Weights of a small image classifier.
Model: 13.3M parameters, 24-pixel images, arch resnet_bottleneck, norm batchnorm, activation silu, depths [3, 4, 6, 3], widths [192, 384, 768, 1536].
Data: trained on pixel-art sprites of 400 made-up characters on tiled backdrops, 9.1 epochs.
Rows from block 6 of a small image classifier, named by matrix and row number. Rows with one number belong to one channel. Each number is 128 + 24 x the weight over its row's rms, rounded and kept within 0 to 255. All counts start at 0. Numbers have three digits each.
After each channel's rows are labels from the 100 images, of 14848, where the channel reaches its highest value: "top examples" is what is common among them. Only what is clearly more common there than usual is listed. The data: pixel-art sprites of 400 made-up characters on tiled backdrops. In brackets: how many of the 100, against the usual share in percent.
# convs1: 3x3 conv (model.blocks.6.convs.1.weight, 96x96x3x3, each kernel summed), inputs 0-95
# convs2: expand pointwise conv (model.blocks.6.convs.2.weight, 384x96x1x1, transposed), outputs 0-127

convs1.93:143111125099131121194100139113133152136161132143121134122114096140151128112080137133127130147154110166138159089087153118073121107096134107115163110096135136162128161133146160121110122191126129113170098091109120158166116141129123122125109119112114098118179141172088148125152142125123126093
convs2.93:128130097164163117130159128121160172150138149134137120143126115124109123059127103133110153091139120146109143131173140122123145139118112103121102019118144090140129127135142124130107119140126144140134122116189075118156102114076112134112126064096087145175119138115145138138094119118126113110137155123118118144144158119129131110112140123136149155139079132096134122129134108105127093119126
top examples: brown (59 vs 7.6); white (36 vs 8)

convs1.68:116164119141094137130134151133128091119133133111156101104159106164157176147122125083172149121131129169127123128083121116127145146097117111135143120157127121110114124142173102140175153159114114102091114089101170136089183082124115116116141114094175130151096120108103150120116147142102114120
convs2.68:127114154156093148111144127131006136131169137127105130139144144134046122166125134143113103086130145067106122134132143128147068100133107131144125092097114161161136134110123140147140130115117146109137118126112091137141097105141089117118125138176129151114129147107139140120113148142141101096181069127138126118138121147116131147067131158127132127118132188119143087144116086141134116131128
top examples: orange (100 vs 8.3)

convs1.65:145133132147051147172104157096136134136120128104149062104148117130137187137120123072142132141147141168142121136131135124122112094085109123136155131143149138140106145118108112133089118106131129131160124119129143112125167141137134106154143114129142160105062133144055154130109143148135141118
convs2.65:134139156106156120121129126132118155123252119078132115135133121141126164123128125133108134122145134000132125127133116160117112147124141091103129094123134138131141108134158163128142113157078146139140136134088099155154074168133129091136106155115152115149133135119137132142129108141125128177144116127129156089105121124128129144241125117136109144132132122116140105148123154134131118149127
top examples: grey (100 vs 8.3)

convs1.78:098092137150078130125157141138097161107121105125135145112143112148147130130125120133113161086132102167113144128149136116143172077123136108128104098105152142106116125145124135128208149172159118093132142135117172094103116116110126131120123110114123155156169133139075136140122126129107102059
convs2.78:130103124180123154124108133139146098131153131131118136155117132147010139130123132120135106053136108106084133124128119113040127126126144140146123131108103151117120139113125133121125123149107133160125121126164112125125072114107106145118137125135060116095113138119139169123123131129128119033095143132142149118155129126123122152107138175134140119137157119135109079130116084090126108117146
top examples: brown (54 vs 7.6)

convs1.62:153103143124091165135133137110074065136109129161168112111137139119132091105107116133135137117160119150138109140155129144088125123102135102152107115109105119153107129143152100143149111092105168125130121119118167175147056122129176123154128098135158123134084117145138133141142147117110181150
convs2.62:110111142144132105121118106130138149139064113113153119105117129134098151157126146142121134134130124195154142157110116140135136136118126112112132122148137126153100123129150149118163115142162143141127127143070152096141121120112120110122155147112105154131161150130136143140132145134136096102088119101136103144099142128114118100120142171124146158122116144142138124145105124112126113116123
top examples: white (97 vs 8)

convs1.34:096142104117119124151143152140177150112121139157127133118104119125106125133129104113125103104123142096125162130115144101177114122152117127100113139141165144094101140125114182106116113159144132107132130117131162170133193159140072110115124142135104106146153123152145098142129152120113036096
convs2.34:134150136164147133112106135128139103126045154144125110116127136122100092080121129134142144108137135150096094130108147121128130158137109165123114089120145094100138131113170128141133119185117135113122130118171148096085172138058132126115113104149137113103110139141123137131148095140157156118111085118137128131138122127140133122140145055114166115132124118127125181113121144137087112122121
top examples: black (44 vs 8.5); white (36 vs 8)

convs1.55:127124121135086123147118148141102074111146153114214119122130112109138146141118117116132145141162107181114111129135151118124141106097149106136146107130088121174114131148138113149144126137081143116087143150139131170129043124132147123119119116127159159159153112109104114142121105126128176108
convs2.55:135103161131123100135132089149112170129075122126137102143106118156124054086145143121121140147140125194126149117149124119048134135143102127146165039124116124170149137121130131133117109131190135141126129127152133147136177109126121129087122144126129140123149117117125127122104110133138127106102115134134145105147146139137112134040098166120131161124156104128149115101163128126130132126117
top examples: white (75 vs 8)

convs1.10:125132130171140121109085154167112157085129110120091120134152088103143120103136129103133143093161134150126144171148121143140126106169159133142133119133174107125088092135120132134127143119144127138135076111132120128112113130163091177105110101132164095064167098129125146148115172141165143120
convs2.10:146110121129110123122127153132114155126145138138111108128127123101174149100130150128099153122140129122146122161119126092112137123134142127077125137060131112153154133117106106103110166141114106116170122130146108148102135148085154154143144137168147125162114110119093130107163091128141140132148044087112121184124118136115155148107119097129158178107135109136130149105129139151086116119173
top examples: white (50 vs 8); red (50 vs 8.5)

convs1.14:093150115146120137137085092135136175103136109148101159082148109172125154064136117121126096150142132163138094164119154116132133134127103143128123137151139143173104082097124172121127123173113107124179100158109102155104148133124086110111130141098102131147174121138130127124120097146142114131
convs2.14:114123147134119146122118120134091153130098147141144110128103131153126099119137135138115130214116139090101112137129123166105107151155051091130152153110138121140154135124091099132111141123106166078131115141121142160157139116071128142123106144129153141163150124095125076129110119136122098100117170117136146140150126126127121107163129057115131115110073141135143071171129132152131141130075
top examples: large (68 vs 39.4); white (53 vs 8); purple (31 vs 8.3)

convs1.25:125139134145118139100161101158110149161112129155108183133153099083108167097116096128081110105133136176099128134165115166120089152120133114113125120149129102135127152158157105149137148155129146125140150145117132140138071140105130147157152073120131130107115105127106131106147093147098175083
convs2.25:145172136102159131115082122132128097119162121132143125126116127149231105087119121119104131142135120129156142137131099110107136129129126115135141122125146118160131106107120133110151131157174085151139139128110155132137096094143127124127106092097138103140145155127151120151098133146129116133148143105110114113149144132127139095123129130126144112110086122148157108140111149126138156119146
top examples: brown (93 vs 7.6)

convs1.73:129129121158116129119124142106123128185129116128133108104153123166104182110115111111132139089171157170122136120126132096101076097087141109158117108152126134088155144114178116120121110133146133106134117135108149126141171159114096063133162110152169123126133117097089118101100142147166137112
convs2.73:135107096119108116124138125124132146132122105118130105119131145106181076093146119117108132182121125103151120112091156131148107102106109154148127155130132129119125122114108082096100121139169112127123132129109128149129104127193121132127133143141096093107107139127133160151104157127113119166161163160131114113102140136114130138081132144138144175146151130111121144093147137094139118126124
top examples: purple (97 vs 8.3)

convs1.11:112151121136111155150077103058142141134113088136107096141145133135105144107107127063090103176117125117100155144164108144129114140159139113152153133152101134096152114144123141161111163145152138122163132130093143130125109131123098051146138109117126120088149116117111143144122160149114119145
convs2.11:129129135125126126097130108119116134122143113094129123148122135137153149129132152135109123099114134130106102158130118122123137166121139137117127095170122159153137093129133155121123153107092096125104127139179163090138123161071126120131143104082143131145129099101123104156143071115134103125145123122115121131101103133135121103109129059115114166136142137134115130149077168101137149141119
top examples: yellow (64 vs 8.6)

convs1.47:155142139110069141118134136126116095152126125141076084171144128145108130137092128084141127112123118080133149128147136179147120121128143138149141113109116125128141086120123099125091112171212135115096119133127119102145143140162114120145150152145188116101113152130117107126153171119124093115
convs2.47:131178094141130099115149114138117086136162135095096130125133113170089164165144150136107125137111113146166120110133149137139066118112068149113137085107120112056137115134158116136152147110076122133137146133126142112170158147187182097109115076147073146137132135130143126147141116136130108120085128140152134126160131112111143113100113107146091138129132127137126126121108098111121099139147
top examples: orange (69 vs 8.3); red (31 vs 8.5)

convs1.67:087135101117148106121140150155096163104124107113087134125128110183093219091122140150135141116102142109125129127134160127119124120112122121137137122200102133110127131150167092102136137134175131090139101149107171143126133101141098130120088127138133099169133113105155123132104117130145143120
convs2.67:127135109180129145126147128136128049121119131098124133119137126111090152213121139130125146157136142170143135136134148124133147118114227123128122104139119142137121131173084120115113115130106140137119132146070032133119079112201120135113114163146086126103123125118085112144133145144132125148155148142118113139166126120130126120126130168139152130129151154128135116133142088146148118109117
top examples: grey (98 vs 8.3)

convs1.37:136147129148111109109098145134146143126119107170100134124132121148122143110147101110113146100115119123127129148123120132140112138150097131112151162182091137108146080119135177118124162157112145167139141090171167155085124121118106082149116129106135096130113134127058099142107171124126191100
convs2.37:114127127107109118179103103127202160120176114114102145152113133167110119054149115133116104070192136089155171142151109106067075154141124122119122163140123119131137123115108130126110127139137149124132128094186176142128132128082170128112162144135147153138121139107153128134148131127140126077130151127139101167102106139118108132109134155139046110143107113128121156117150106120136095126153
top examples: red (100 vs 8.5)

convs1.51:099145132162124139140076118129117183126106105165069128143104129160148116109143109122143174082102147149137111144141119114106123123182133126139159128116107097121075136100115143121159134162119140138147132103144151145130173132085080111122156097112160110108129139128066136137149150132139123130
convs2.51:123112107115131117161108106143153141127110113104161106122156126125156115109105161124082118094132133074166102157120107132132155138146128118135107128110104152124098161119151083149117102152083137138109114134154145139101173147068131151151167187092186144133117122136138154086113147120116138131094159140141155142137122116137116114113146086119139132127082111145154138080133192097140142114122
top examples: red (100 vs 8.5)

convs1.64:109159116130166117143112117146134133113091110136139178127131090151143184086110076174119104107144145178080154127102174121163108160119123120096130126129133119133072133114105129137123104184127133135166128089123112141113172153107099146134152119129114127137134097115122138100102105124114137140
convs2.64:124131125161167126117152132121106191133056126099126144125139116146130184151136129138107141119126101160145110131127115129195126146122128120122134166141100132126150112128141129116125117088109128127167131133057120158114157163146135141144135121110115145173117124115127103135128127125129121151125107123109067120174153127130146128131124065124126118124234122125132106134154179156148113127117
top examples: brown (94 vs 7.6)

convs1.28:121119144136158109114118100133161102118131122209100123181113116109119118109137120117112086116153121094123113113126128163126122111137152136179184149089114148118117123100147121143115129124139158129121178105122102098105091111165127146176120118171173127102095135167111129133117165113127109111
convs2.28:128118123143108129122133106141134180138149132106114126136132116153119140144120132118130137175149115202140120135113103179158130099122085151140141120144158120166103108137121115113145138126137129127119136116116121117135196087062136130158118128106114132099142143137149109132123131135130100152000100135151121131101120135131143117142148124127091123139118138128139093101124132164106127158097
top examples: teal (100 vs 8.4); large (77 vs 39.4)

convs1.91:118126118154136144122105156194107154140097135138096093128128120153127203109122159125160143128144116126131104098142098078120141103129114132156173137162115150073126144123164111149118144084107131113136103131081136106149150125093129124105124126125116118087182120138109129147105125171124159122
convs2.91:131138155140124148135185110114135102128133119126123121126111140141119242175130124126118110140128110199122141118110139154167151116123191127092150107148151159112115149137134125109147120128128110123123119109105142149146091091164067126139094204116123135156105142128103127132107156118122098116092172114149119169113134141127109136116135160145106132131127129139122100126160138121169137124134
top examples: green (100 vs 8.4)

convs1.86:098137114133118139117129158107094175135129149110100129132130095140137194119118148098102173141124087159107092155119150129070148102131089120130106119100114122150085164176177130122153136115145142107110103133122158114127146121111095145134122123116140131138203132119163133126124098137118131094
convs2.86:127118138110136111119139130129133159135095121102125096081132124126163147104119122099107093142132106163125125159158159120085123124139124168134139050119139126121133112122139108127105121122123137135117140135126144119141126119134143162154108145119130118163130146137132095129148174126119144163110120152133123134104108134140109143070116176123121162128103133117116093137132108174164120128140
top examples: orange (93 vs 8.3)

convs1.94:109145113109132122149117146118119180102126119094120127103184143080156133122112116160148109102093147140164147136147129090129092150094116151103114151141145147135072143136136112127141116139118113113158093108112138175154106104109184129121125104139133111165129080105093148103144144157157179135
convs2.94:138162124132143109128125147135123182127120114194119129137158134151140089094146136114154135119128137048170122091133184138139135169111139123107140136157123110115123144119124160157109160098118137129144134125146147116142104130179123126137135147133178149157124084123118140118105106147135136138170154125077142145138135133092121113115125153137109137148101132127105168149141152123134129121109
top examples: teal (100 vs 8.4)

convs1.59:122135103135096112137136129083090141144118109093136171133116127113129094147124123139117148143127101202120096148114141145084163092134122150170104145120107102133120150120165110126159109118121151109130120123144170143137051087140152120133111111120162141141095132129133141150141149124145201125
convs2.59:137129122128117117118110133110127190153131124171135126086103115090103124093130136129168128145130144150153151143123128143057109110137113152127114123090144141144076091125084188121126143147149165109130119115088150116139116132105142131116108131149140107128127124135115127111138102147138145151104140175131146142089115147124103084158130176127161164144135095124141139151132142119100144122131
top examples: white (97 vs 8)

convs1.70:105128082108155091132141155118136116106108128127137164132104121134117206117104106162150128121135132152118110158124155107152115112124130123138109127138163106157064074122172082134150124169175110083135145117135146161122101112127124123123079141130132123165159117108106095118133114131138161111
convs2.70:135122131113161131134114115109128140121112143121118104120132118135112140131103113124112111130083133107117129121132146126067116121121098074121088161129137141134136139105195080133119113154111131131117122105049137125129143102050151113135140103116083128103131121122123144136102124123130146129123139113137120106112125124130144131153122113128143148125092115126124127130112104127134132120132
top examples: brown (86 vs 7.6)

convs1.88:086128092125087123114126147111139170113130088122141092097123106173092207118144123094113088138120138126113117142147115141138093160130102130148126120163185123104135133104156146143124118145153124159131131113088127110079133107136097099127111134130097140128167124142171164114141152142113162146
convs2.88:115128138095122188131134135128130140119135148123144140116128138134142155144134116126127116141104151117130138181138135118074127142125145139128134133145134135127131117159099154107118113114104105100140139130062102143144090129109118132125123104151145120176150139134128125125150120137115136112152089119116124149134131135135125142133140185138105118114138173126122131102139144140152130087137
top examples: white (82 vs 8)

convs1.26:111116153137114124113130130130130114123139102144118138120147152101120137082111117138123164090074139133143162130135147127143148183103137085130146096201148115100110148100114118122105118161167126094147095106148112139169123193131129131112122153124068129120134110120126111152111135095149159174
convs2.26:128121108179122133135107101111114058133170114137118128107131117182067084110127132126111152061132125145110155124116135117165178131096165133098107118127177112109111159136080148133128156111077135154148119127095051161120149116119169109125131211130161135118129115128189124122143188133141140149105100120144173134154138118133124134121108088130165122121120149124148153121148147112108125149130
top examples: red (70 vs 8.5)

convs1.77:128138124121135123129125199098058119134128123145110113105112160161099170118149131123094090129131101143105111143168124146085102155072123091144120112152158131128147125110130093152133140131140111127098134148112176113156130100146128109124117148124153164119118119088154131131109147170120172168
convs2.77:117096112079117121115140107136179144139084137136151138149134122140076085150111117130134125179107138141123142144122089147119100133131127143141135141147129125138143145121133129127100111147151140135114117130079182149127102129132180095140115163156148134142105112144163153129140091130145111101136136121111129104104105126129123098093109184136170124133090076122128140118112119125124137114128
top examples: white (78 vs 8); large (69 vs 39.4)

convs1.61:114135118134163110151100126090141164142138130171094106117155094157161138141085134101065137143163143132109117102164150092138160145132104177137133160158106121117128138158089120116105131168140119127142106136139122140110148142133067116133139097128126124111177101118117140149153117132157075101
convs2.61:121147147157121103151088120122153178119190142155113120129120145103095115072134112106113109134157152108080115092110121128113121116133142150111105077092153116145109132127165186128099117139112149158099120115097102153152167170079098115133119129137130133070106110132118115127146085121151115110116097166119138139093136133140116150128117109111160098105146101134129118115092160119115141125142
top examples: large (66 vs 39.4); white (59 vs 8); teal (37 vs 8.4)

convs1.53:112145131146123108108117140140127164115129132102103061146145143171142181128131135112098145078146130163138147120167153106156102091134109132114106120144167106091176130170130133120137125150175132135174104137096119074125146114119116093107104084114114111117147126113128130160134130105147168119
convs2.53:127119113152114121126121142120123109131203135119102117117127121128069041210161126139117120084150126127169129154108120136137151122128104149135107120143143099121136139110111139136121146158101102115135126120127046126127157134133124115131143114104113115120163109132134101127136202123141146110076081105140119130146101117124119121153130156120121143135142152124124110099127152117159125122131
top examples: yellow (50 vs 8.6); white (37 vs 8)

convs1.85:115125122105112146152132191119088128143136128145137111115150095151161175141124142129144125135116161162123075140115103093129104128102145111155145109173142108135132135186178085134169144129158095118123116135126151091127149115122115105097130073114120150096110112124070152139114105139149122115
convs2.85:119151123129131147132133103141173100113234149182120113116130138131158140183134117125154107090093124027142106130161120124145077128116137133113155119092145137123117135148080115142115133129136132123143125139163182140140131103122163163133104131149136129138132131161142158162139119135128120114102189120123116130093122125122146105135136141136118107121121152130135087100102090131152123120155
top examples: grey (79 vs 8.3)

convs1.15:115137151156116163111113169121126086128121126114156121122168080120116163151117126086130117137176160187144140140114141112108154109104138118117135115123128119132102148153146114117122124091129101148134085107115152124100137127084111143123158060122162145130117126095079144143113137122161196132
convs2.15:139139173106128143137128143126134081131180117247123116133123133144144081108128120145144134087148138112153116128099134149133113138143119126138161117144128094088147139122135112133116125112110157132140132136115120150137000124163138120124151110111142131136147128132119151137154126124139144128225135127099131102148137131134141139054134169120108134116142112106125140199141151122113146116141
top examples: teal (100 vs 8.4)